Weights of a small image classifier: arch convnext_v2.
Rows from block 3 of a small image classifier, named by matrix and row number. Rows with one number belong to one neuron. Each number is 50 + 12 x the weight over its row's rms, rounded and kept within 0 to 99. All counts start at 0. After the name is the row's rms in percent of the matrix's.
Before each neuron's rows are labels from the 100 images, of 14848, where the neuron reaches its highest value: "lies over" is the class under the peak; "patch colour" is the nearest of a few named colours to the mean colour under the peak. Only what is clearly more common there than usual is listed. The data: rendered scenes of coloured solids on a plain floor. In brackets: how many of the 100.
# fc1: MLP up (model.blocks.3.mlp.fc1.weight, 640x160), inputs 0-53
# fc2: MLP down (model.blocks.3.mlp.fc2.weight, 160x640, transposed), outputs 0-53

lies over: hexagonal prism (44); cylinder (30)
patch colour: brown (45)
fc1.254 092:41 53 50 46 54 40 51 35 39 69 56 39 52 60 33 59 42 55 48 42 54 38 28 54 54 54 42 41 55 34 21 65 47 33 44 40 49 54 42 62 53 50 48 69 56 45 50 47 51 66 53 58 41 42
fc2.254 133:53 75 59 58 67 50 46 48 50 40 50 65 64 51 60 41 58 55 53 77 66 53 36 49 54 29 40 66 48 42 43 44 57 43 57 37 61 55 23 60 52 20 37 39 71 65 64 46 50 20 38 36 46 53

lies over: jack (45)
patch colour: brown (32)
fc1.288 101:36 30 40 57 50 44 64 46 56 58 54 47 60 40 28 32 51 42 21 50 33 33 47 59 46 52 65 59 62 44 42 61 61 30 59 28 25 55 54 65 57 57 58 54 53 21 68 49 64 62 55 51 64 39
fc2.288 111:48 61 52 58 52 45 51 65 38 39 42 53 48 40 42 34 58 56 41 53 54 52 71 50 66 56 54 35 51 34 78 33 58 50 53 64 47 75 42 44 38 54 50 57 42 35 51 33 19 49 55 51 58 68

lies over: cone (29); octahedron (25)
patch colour: brown (30)
fc1.43 104:27 50 52 48 54 50 52 33 60 70 41 60 32 37 51 68 58 31 42 47 63 55 49 20 47 57 47 47 38 81 51 30 49 71 69 73 41 50 69 70 46 43 50 38 45 44 47 68 32 56 50 64 39 47
fc2.43 098:48 22 55 49 36 45 28 48 52 78 45 61 66 73 56 45 69 40 76 35 29 56 59 37 45 48 58 46 54 45 39 54 68 21 55 54 41 36 49 53 53 40 59 75 46 45 45 44 29 72 47 57 56 59

lies over: torus (32)
patch colour: brown (51)
fc1.96 103:67 53 32 45 56 26 43 66 48 49 49 38 51 38 53 34 45 40 37 20 58 49 72 44 52 55 59 46 29 59 48 48 39 63 57 60 43 29 51 46 49 33 46 45 51 50 50 46 53 43 66 57 56 51
fc2.96 104:45 62 31 28 52 59 53 52 33 46 58 39 52 57 45 46 45 57 36 48 31 57 51 39 40 53 51 67 52 51 71 35 71 35 43 56 39 66 63 58 65 38 42 46 62 54 47 41 45 59 57 64 36 41

lies over: cog (36)
patch colour: brown (49)
fc1.566 087:27 56 43 68 65 43 42 26 49 54 44 55 61 53 55 53 50 51 51 68 34 51 73 36 76 43 61 36 52 55 28 66 42 50 66 55 43 45 61 40 50 28 48 62 40 50 44 38 49 50 70 57 57 43
fc2.566 088:66 48 40 68 63 45 71 46 41 62 41 53 62 58 49 42 63 21 61 49 52 34 41 51 57 55 63 43 60 56 58 50 53 51 66 53 43 44 39 30 55 43 54 45 47 44 27 58 44 36 62 48 45 63

lies over: chain link (28)
patch colour: brown (32)
fc1.33 102:63 41 32 44 56 51 55 61 50 73 45 32 47 49 41 43 74 45 55 64 29 54 55 55 42 66 65 61 41 48 47 71 51 52 38 61 58 74 56 52 49 51 51 58 45 47 60 36 47 49 68 64 33 35
fc2.33 112:38 48 57 40 33 82 57 40 51 42 45 37 51 53 52 73 27 79 35 32 45 41 35 54 30 56 53 44 63 45 71 55 51 55 54 56 44 50 57 45 67 40 54 33 65 61 58 53 59 74 64 58 44 33

lies over: star block (53)
patch colour: brown (37); black (29)
fc1.165 108:43 74 53 56 35 40 76 59 40 67 35 47 50 57 45 60 54 47 60 31 62 40 59 15 69 54 47 41 52 68 40 50 57 42 59 53 58 56 35 49 45 57 55 47 66 35 48 46 49 35 46 48 46 49
fc2.165 111:38 66 49 45 52 51 50 43 59 39 54 59 52 52 45 56 64 71 53 49 67 48 34 45 55 41 36 52 51 59 81 41 55 66 53 45 43 45 82 47 50 41 59 63 27 64 64 47 33 32 42 60 33 38

lies over: dome (40); sphere (27)
patch colour: brown (27)
fc1.162 112:45 30 35 50 59 46 61 58 47 49 32 38 49 41 49 46 58 54 45 25 50 68 47 53 38 57 46 32 40 64 25 63 53 32 47 58 63 44 63 45 52 53 36 48 45 48 50 63 64 68 45 30 52 42
fc2.162 113:44 54 45 52 51 27 50 34 47 59 50 59 73 81 55 31 48 57 53 11 43 50 54 34 43 60 60 48 40 37 48 49 56 29 69 51 52 39 58 34 65 33 52 66 52 48 38 55 61 63 43 66 57 45

lies over: sphere (31)
patch colour: brown (26)
fc1.313 096:54 33 41 50 43 42 44 53 38 50 43 45 58 30 50 76 64 47 41 34 42 69 68 39 49 51 39 49 60 36 31 68 58 60 40 58 44 31 61 87 59 53 37 49 61 53 48 51 57 66 35 61 34 58
fc2.313 104:62 65 49 48 42 28 52 55 41 69 59 41 46 79 52 46 69 49 53 15 58 59 61 62 57 36 63 49 47 64 63 33 78 50 46 56 41 35 41 59 60 38 49 65 54 64 51 49 54 62 54 48 52 57

lies over: tube (32)
patch colour: brown (27)
fc1.10 103:53 53 43 48 45 26 47 44 43 40 37 57 46 56 42 59 71 54 21 31 66 50 53 54 49 62 35 69 55 46 24 74 45 62 59 22 53 62 39 54 61 54 48 48 58 38 48 53 48 65 42 55 41 43
fc2.10 115:31 28 51 55 39 46 55 48 42 29 49 56 55 50 48 53 59 59 19 83 55 56 61 59 61 37 49 44 49 61 49 31 58 79 47 52 60 42 58 49 54 45 49 39 62 67 54 46 66 53 64 59 78 45

lies over: spring (28)
patch colour: brown (33)
fc1.517 087:56 63 36 45 60 20 48 46 24 34 64 21 62 70 53 55 65 58 32 50 70 60 52 41 60 41 52 51 44 59 51 43 48 64 61 53 49 55 49 26 64 57 35 51 55 54 62 38 61 35 67 51 49 51
fc2.517 089:58 47 58 61 42 37 61 43 47 84 49 66 58 36 50 63 43 19 33 66 53 55 71 44 59 55 37 65 48 58 55 48 48 45 35 57 59 55 57 56 69 39 54 36 46 66 36 43 44 38 41 32 57 52

lies over: cube frame (33)
patch colour: brown (26)
fc1.15 087:45 36 36 59 47 32 61 66 70 63 46 55 71 59 41 55 60 47 54 19 63 57 55 52 45 56 49 67 37 64 33 50 49 26 68 42 65 42 54 46 56 49 33 55 52 56 52 53 45 44 44 51 47 52
fc2.15 110:69 37 48 49 49 42 59 46 41 99 24 62 44 43 53 35 41 21 58 76 54 46 38 53 54 30 37 66 51 46 31 46 46 57 34 51 58 54 53 49 63 36 54 44 48 51 44 52 34 37 51 60 54 51

lies over: disc (27)
patch colour: brown (25)
fc1.93 094:28 62 40 57 65 38 34 60 57 66 42 47 35 64 21 51 69 59 65 34 55 50 50 64 57 42 59 53 45 84 30 38 51 56 52 44 49 60 62 26 27 46 42 55 41 56 46 42 34 46 70 51 51 47
fc2.93 118:69 47 63 50 39 26 46 59 46 78 29 62 54 68 55 50 54 36 47 49 37 39 38 50 54 38 23 65 64 47 30 39 60 50 28 54 49 65 53 32 48 43 43 53 46 47 59 48 29 48 32 48 55 83

lies over: torus (43)
patch colour: brown (53)
fc1.590 100:59 58 51 69 29 23 69 56 51 44 60 52 59 45 48 36 56 48 39 48 48 70 62 45 50 56 37 41 49 44 33 35 50 41 48 46 62 53 54 69 46 59 50 41 53 32 65 39 46 34 57 58 53 46
fc2.590 103:36 55 52 46 30 60 65 56 45 51 53 57 36 53 51 73 47 75 24 50 23 62 41 51 38 67 49 54 51 60 71 43 40 42 41 51 51 69 69 64 62 44 50 50 46 52 54 56 22 52 44 58 30 44

lies over: bowl (25)
patch colour: brown (37)
fc1.239 100:53 69 41 56 44 44 42 61 44 25 38 62 68 20 51 49 57 31 61 44 63 59 41 52 52 44 70 26 63 42 56 42 41 52 49 60 61 49 72 45 38 42 30 51 55 51 44 31 42 69 57 28 67 64
fc2.239 102:50 59 63 57 52 58 56 71 50 53 47 66 42 67 53 18 47 32 57 51 36 53 20 46 61 51 47 54 50 85 49 60 77 47 66 52 50 38 37 70 67 42 55 52 37 47 51 54 38 36 29 50 51 46

lies over: bumpy ball (34); sphere (27)
patch colour: brown (56)
fc1.78 091:52 50 63 46 34 54 46 61 36 81 59 52 48 40 36 54 49 30 46 41 31 51 35 45 65 59 64 43 50 30 44 37 29 41 64 51 41 58 57 76 19 44 49 58 67 46 41 38 42 44 45 58 35 41
fc2.78 099:81 70 66 43 47 46 46 63 43 65 26 59 45 29 53 49 57 41 64 40 52 38 35 69 62 37 73 56 48 52 38 50 46 32 34 59 44 66 50 42 61 53 37 23 67 48 56 58 45 51 35 49 76 64

lies over: dodecahedron (27)
patch colour: brown (29)
fc1.159 095:22 43 62 45 45 47 52 36 63 57 37 56 41 54 24 47 68 46 45 54 78 51 76 67 62 66 20 51 30 43 20 59 54 65 46 48 75 46 53 70 40 61 40 46 55 47 35 52 64 59 42 73 69 31
fc2.159 112:65 61 66 55 50 21 52 34 67 56 46 79 66 33 49 39 44 49 50 43 47 42 48 40 62 50 57 60 55 55 61 39 40 54 29 52 76 65 55 63 40 55 24 49 52 60 52 54 49 48 30 39 55 65

lies over: sphere (25)
patch colour: brown (39)
fc1.23 107:33 62 70 63 53 44 63 39 57 58 65 43 43 52 43 41 55 52 43 56 29 42 65 47 78 36 51 51 39 59 49 56 65 67 50 48 61 33 57 48 51 32 40 59 65 41 51 51 43 23 58 56 49 49
fc2.23 103:71 51 57 52 42 41 29 52 45 47 47 47 56 59 52 46 40 37 45 37 69 52 42 51 39 46 81 50 41 62 66 73 13 27 41 32 60 56 44 39 56 59 44 31 45 54 61 66 63 45 39 43 44 54

lies over: cog (35)
patch colour: brown (29)
fc1.320 089:70 54 39 72 36 31 56 63 58 74 56 48 53 53 55 58 36 55 58 22 57 63 49 42 63 57 65 68 67 59 29 60 60 58 55 57 51 72 49 57 50 29 60 46 37 65 56 51 36 60 52 50 45 42
fc2.320 106:42 61 50 53 49 41 49 70 56 18 49 50 44 37 50 49 53 45 69 51 48 54 51 58 36 38 43 64 64 33 57 64 52 36 70 56 37 39 52 39 44 46 35 34 49 46 58 62 43 36 55 67 42 62

lies over: egg (46)
patch colour: brown (35)
fc1.463 099:49 29 34 62 43 68 54 46 55 63 66 37 64 35 39 71 73 35 50 51 36 42 61 31 58 52 44 39 56 58 45 44 68 46 36 45 53 45 54 67 71 49 67 31 40 34 62 43 45 61 38 31 40 44
fc2.463 106:57 33 57 51 44 61 42 44 55 48 52 45 36 64 56 90 45 70 39 16 51 64 60 61 46 47 64 35 45 50 54 55 45 46 57 62 45 58 52 38 62 57 46 52 58 67 47 45 65 69 63 49 64 50

lies over: bowl (66)
patch colour: brown (31)
fc1.621 096:44 47 47 53 48 42 44 55 71 34 44 43 58 59 46 69 65 30 48 31 51 52 47 30 41 61 61 68 44 64 38 41 63 46 50 51 41 22 80 52 31 50 31 33 51 50 51 46 54 53 50 42 48 41
fc2.621 105:69 38 69 40 36 63 56 59 44 49 51 65 35 65 53 15 40 41 72 48 51 42 54 53 49 59 50 54 51 66 39 63 48 36 54 55 41 35 48 42 50 34 56 68 28 39 57 54 48 60 41 50 38 54

lies over: star block (33)
patch colour: brown (33)
fc1.80 107:29 50 61 49 78 38 58 46 67 56 47 48 27 72 39 58 59 46 44 36 66 50 65 60 59 53 47 63 42 59 39 34 48 54 46 43 40 56 37 54 31 60 41 45 35 29 48 27 35 68 59 43 47 38
fc2.80 122:27 56 53 35 31 56 49 45 49 16 48 61 49 65 58 73 56 25 42 37 51 57 48 46 47 55 54 42 54 52 33 45 76 40 61 40 49 52 60 53 35 30 49 70 11 45 59 41 39 35 53 72 16 52

lies over: jack (32)
patch colour: brown (39)
fc1.357 110:54 48 47 49 73 60 42 29 47 61 36 21 56 49 52 66 50 48 44 58 42 68 45 38 49 56 78 46 49 57 51 36 50 46 50 62 60 57 52 43 47 43 30 42 39 59 59 53 53 67 42 50 29 42
fc2.357 125:46 44 58 27 34 35 57 31 56 66 29 55 59 44 47 38 65 59 63 62 50 40 37 63 59 63 53 57 69 54 83 60 42 61 53 52 65 46 33 66 62 67 50 60 40 56 44 63 53 68 48 64 54 59

lies over: jack (33)
patch colour: brown (32)
fc1.67 098:50 54 46 63 49 43 64 71 57 64 57 57 40 43 41 58 36 48 69 35 41 46 44 31 51 47 58 73 41 47 43 51 51 40 51 09 54 51 60 38 46 70 33 51 62 33 69 55 62 40 60 45 30 48
fc2.67 112:44 74 55 66 47 22 61 70 45 55 40 50 68 41 55 41 73 47 50 68 46 55 41 49 75 34 22 38 51 49 79 32 71 53 47 50 41 74 38 43 40 37 38 58 39 53 54 58 36 52 43 63 61 70

lies over: jack (42)
patch colour: brown (56)
fc1.575 092:29 43 47 45 47 38 52 46 50 83 60 36 56 58 21 62 85 47 30 40 23 52 37 53 58 55 59 59 45 57 44 49 30 67 74 54 49 63 63 58 53 50 52 34 74 64 44 49 50 42 53 60 37 31
fc2.575 099:56 55 41 48 51 69 37 57 35 53 41 49 41 44 56 41 44 75 56 41 47 33 42 38 41 57 50 39 78 48 66 35 27 31 41 60 46 63 44 45 42 58 48 47 56 50 53 52 48 69 38 44 64 59

lies over: cylinder (35)
patch colour: black (28)
fc1.604 088:43 48 56 64 43 47 47 53 54 40 51 56 64 65 54 51 61 44 30 55 36 61 54 60 79 58 54 56 55 40 36 61 62 38 30 49 27 62 53 72 59 67 64 40 50 63 57 62 26 49 37 53 48 47
fc2.604 095:57 58 49 49 54 74 49 54 42 56 45 45 57 58 46 51 28 40 42 61 67 46 53 55 42 36 45 46 50 60 56 50 45 58 44 41 58 33 66 58 62 59 65 50 58 63 54 35 66 69 50 36 50 33

lies over: jack (34)
patch colour: brown (25)
fc1.525 100:50 58 33 50 43 46 43 53 46 57 63 42 36 57 30 40 52 43 36 27 46 67 56 65 49 53 45 44 58 51 30 68 52 53 36 49 55 58 46 45 50 55 44 54 42 66 56 26 37 42 47 55 77 63
fc2.525 123:47 89 48 71 80 35 68 50 62 36 53 67 57 40 48 51 66 58 60 64 48 55 50 55 72 43 61 20 49 55 63 40 61 53 44 45 41 42 34 46 23 56 56 69 47 50 42 53 60 61 67 35 49 54

lies over: cog (35)
patch colour: brown (48)
fc1.478 101:50 53 55 43 49 37 45 53 37 70 41 35 45 58 20 78 61 61 35 50 44 55 48 47 44 54 60 52 51 65 47 46 37 38 53 50 43 39 45 39 46 60 42 35 46 43 53 53 50 49 68 66 80 48
fc2.478 121:63 62 60 40 47 37 44 59 59 56 27 64 59 56 60 46 54 44 54 53 37 45 41 52 54 46 78 44 62 56 58 40 59 45 36 51 53 63 19 64 39 56 42 59 57 58 48 61 26 61 48 29 44 76

lies over: star block (27)
patch colour: brown (34)
fc1.145 101:46 52 38 66 43 61 42 39 30 49 61 42 66 44 47 46 56 41 11 57 34 33 29 41 46 62 69 59 47 67 42 63 50 51 40 36 33 58 48 61 62 46 54 48 67 59 55 60 58 32 49 58 41 47
fc2.145 109:30 81 58 43 52 55 50 59 59 33 37 53 45 67 52 60 66 54 37 46 32 53 52 42 45 41 46 64 47 19 77 62 56 30 69 42 45 67 28 35 46 47 53 43 40 52 77 40 62 38 50 52 44 60

lies over: star block (33)
patch colour: brown (31)
fc1.597 102:50 65 36 41 44 51 37 27 43 66 54 31 63 60 56 38 53 38 28 40 50 63 36 57 52 52 80 55 66 39 39 61 52 52 54 20 45 62 57 65 60 55 38 54 44 51 53 48 54 41 43 60 52 52
fc2.597 112:52 58 56 40 79 46 55 68 38 47 45 75 37 60 45 52 54 53 53 78 55 52 53 66 72 02 34 54 45 42 58 43 60 43 60 43 52 54 52 53 47 67 54 70 44 50 51 40 56 62 57 66 62 62

lies over: capsule (33)
patch colour: brown (36)
fc1.422 090:43 40 41 53 38 69 33 63 70 40 59 58 65 45 63 61 44 44 38 32 69 53 48 34 47 59 60 43 38 53 35 65 45 48 32 45 58 23 58 72 72 45 46 56 51 75 48 49 42 35 31 46 46 52
fc2.422 112:48 68 48 54 49 33 78 67 46 45 67 62 43 61 54 83 66 31 41 46 47 58 54 43 56 22 51 46 45 46 29 30 57 55 61 56 54 56 47 51 33 32 49 52 40 59 38 47 47 53 73 49 28 56

lies over: egg (29)
patch colour: brown (34)
fc1.90 102:50 46 34 59 20 57 27 54 27 41 42 52 59 59 60 51 59 67 49 56 50 57 46 45 41 41 47 44 52 62 37 38 72 64 61 53 49 59 46 48 70 63 59 30 61 50 45 49 59 40 40 39 33 56
fc2.90 102:40 50 66 43 41 29 57 54 56 55 44 30 45 58 57 45 51 46 37 27 19 60 48 61 62 50 48 57 65 49 51 66 52 41 63 44 48 55 70 71 38 52 55 36 48 53 47 50 48 68 69 45 48 48

lies over: star block (35); jack (25)
patch colour: brown (43)
fc1.224 091:49 55 45 30 65 28 34 56 31 68 41 25 71 47 56 50 72 53 37 52 48 54 47 61 53 48 47 39 51 60 53 49 51 50 58 74 35 56 56 59 46 56 53 56 41 49 56 56 53 46 35 65 68 57
fc2.224 110:29 53 46 61 43 27 55 46 63 56 49 50 71 46 48 33 44 36 51 49 44 38 43 70 69 68 44 73 50 35 66 62 33 82 54 59 59 51 36 38 44 48 58 62 24 35 35 43 45 43 60 69 45 56

lies over: dodecahedron (29)
patch colour: brown (34)
fc1.503 118:46 49 43 51 40 45 48 25 52 42 39 54 38 56 50 49 58 07 57 67 39 36 30 47 72 60 50 39 56 71 39 44 51 34 71 51 53 28 41 32 47 54 37 49 49 35 49 46 42 41 42 59 49 44
fc2.503 133:34 52 40 47 47 52 60 37 58 39 56 40 60 33 51 38 36 56 60 30 38 51 42 53 46 39 65 36 45 26 56 66 39 48 46 58 40 55 58 31 36 40 33 55 64 40 54 48 53 42 58 58 43 51

lies over: sphere (34); dome (33)
patch colour: brown (35)
fc1.529 097:46 60 52 61 44 45 49 49 55 54 53 35 57 39 49 50 53 51 46 51 57 57 60 54 61 56 40 54 40 66 16 40 58 54 40 52 42 33 44 46 45 49 51 43 33 36 55 48 38 31 47 40 37 34
fc2.529 119:68 42 49 53 63 48 41 30 46 70 49 54 54 61 61 40 35 57 48 34 50 61 69 52 45 33 56 58 44 44 50 38 58 46 49 54 51 58 46 45 56 29 47 66 67 41 58 69 49 30 42 53 68 57

lies over: disc (31)
patch colour: brown (30)
fc1.585 094:60 46 54 70 51 34 50 29 56 51 50 45 33 53 45 65 44 33 37 41 62 66 52 46 67 62 32 50 53 62 07 36 50 37 49 50 43 41 57 26 39 40 36 58 48 25 49 58 32 46 64 40 66 45
fc2.585 113:43 38 59 49 51 73 55 39 46 29 63 59 44 62 49 72 62 53 19 49 46 55 59 51 44 47 39 62 53 48 64 44 48 35 39 61 51 45 51 53 37 24 50 73 37 37 54 36 43 29 56 67 36 49

lies over: tube (80)
patch colour: brown (47)
fc1.520 098:65 41 54 49 40 45 43 56 41 58 57 42 47 51 49 60 74 55 42 29 46 48 44 53 50 53 44 46 44 35 54 71 49 36 57 52 62 42 56 62 54 49 32 46 47 39 48 41 51 36 47 56 35 55
fc2.520 117:18 47 56 56 39 49 50 47 46 29 58 62 68 40 55 58 35 54 50 42 48 59 78 57 43 46 48 59 50 55 61 61 42 45 36 57 47 42 41 57 47 66 48 59 38 38 41 66 42 62 46 67 59 53

lies over: dome (30); sphere (26)
patch colour: brown (34)
fc1.277 095:22 36 46 55 50 58 68 40 57 58 29 46 39 41 39 52 71 60 51 40 65 76 68 56 43 65 42 27 39 65 37 53 57 44 49 61 54 50 43 50 50 59 42 54 50 34 63 60 85 46 34 51 56 42
fc2.277 124:48 60 76 57 45 27 50 39 47 58 34 55 65 51 56 51 36 54 48 24 46 44 52 52 65 60 61 37 43 54 57 55 49 34 55 58 67 55 66 51 72 61 37 42 59 59 38 68 53 79 53 48 59 53

lies over: star block (55)
patch colour: brown (52)
fc1.457 101:27 28 53 46 46 72 56 64 63 59 58 31 79 69 47 50 56 45 56 37 41 56 34 48 59 54 48 59 67 61 46 59 47 57 49 43 49 40 59 43 60 38 57 43 56 74 62 45 61 32 48 26 51 37
fc2.457 136:30 44 55 65 38 49 50 44 56 27 77 74 40 83 51 67 63 43 32 30 53 58 62 63 52 41 44 37 20 44 45 56 62 45 41 61 38 54 59 45 27 41 33 69 33 50 51 52 59 12 58 58 32 55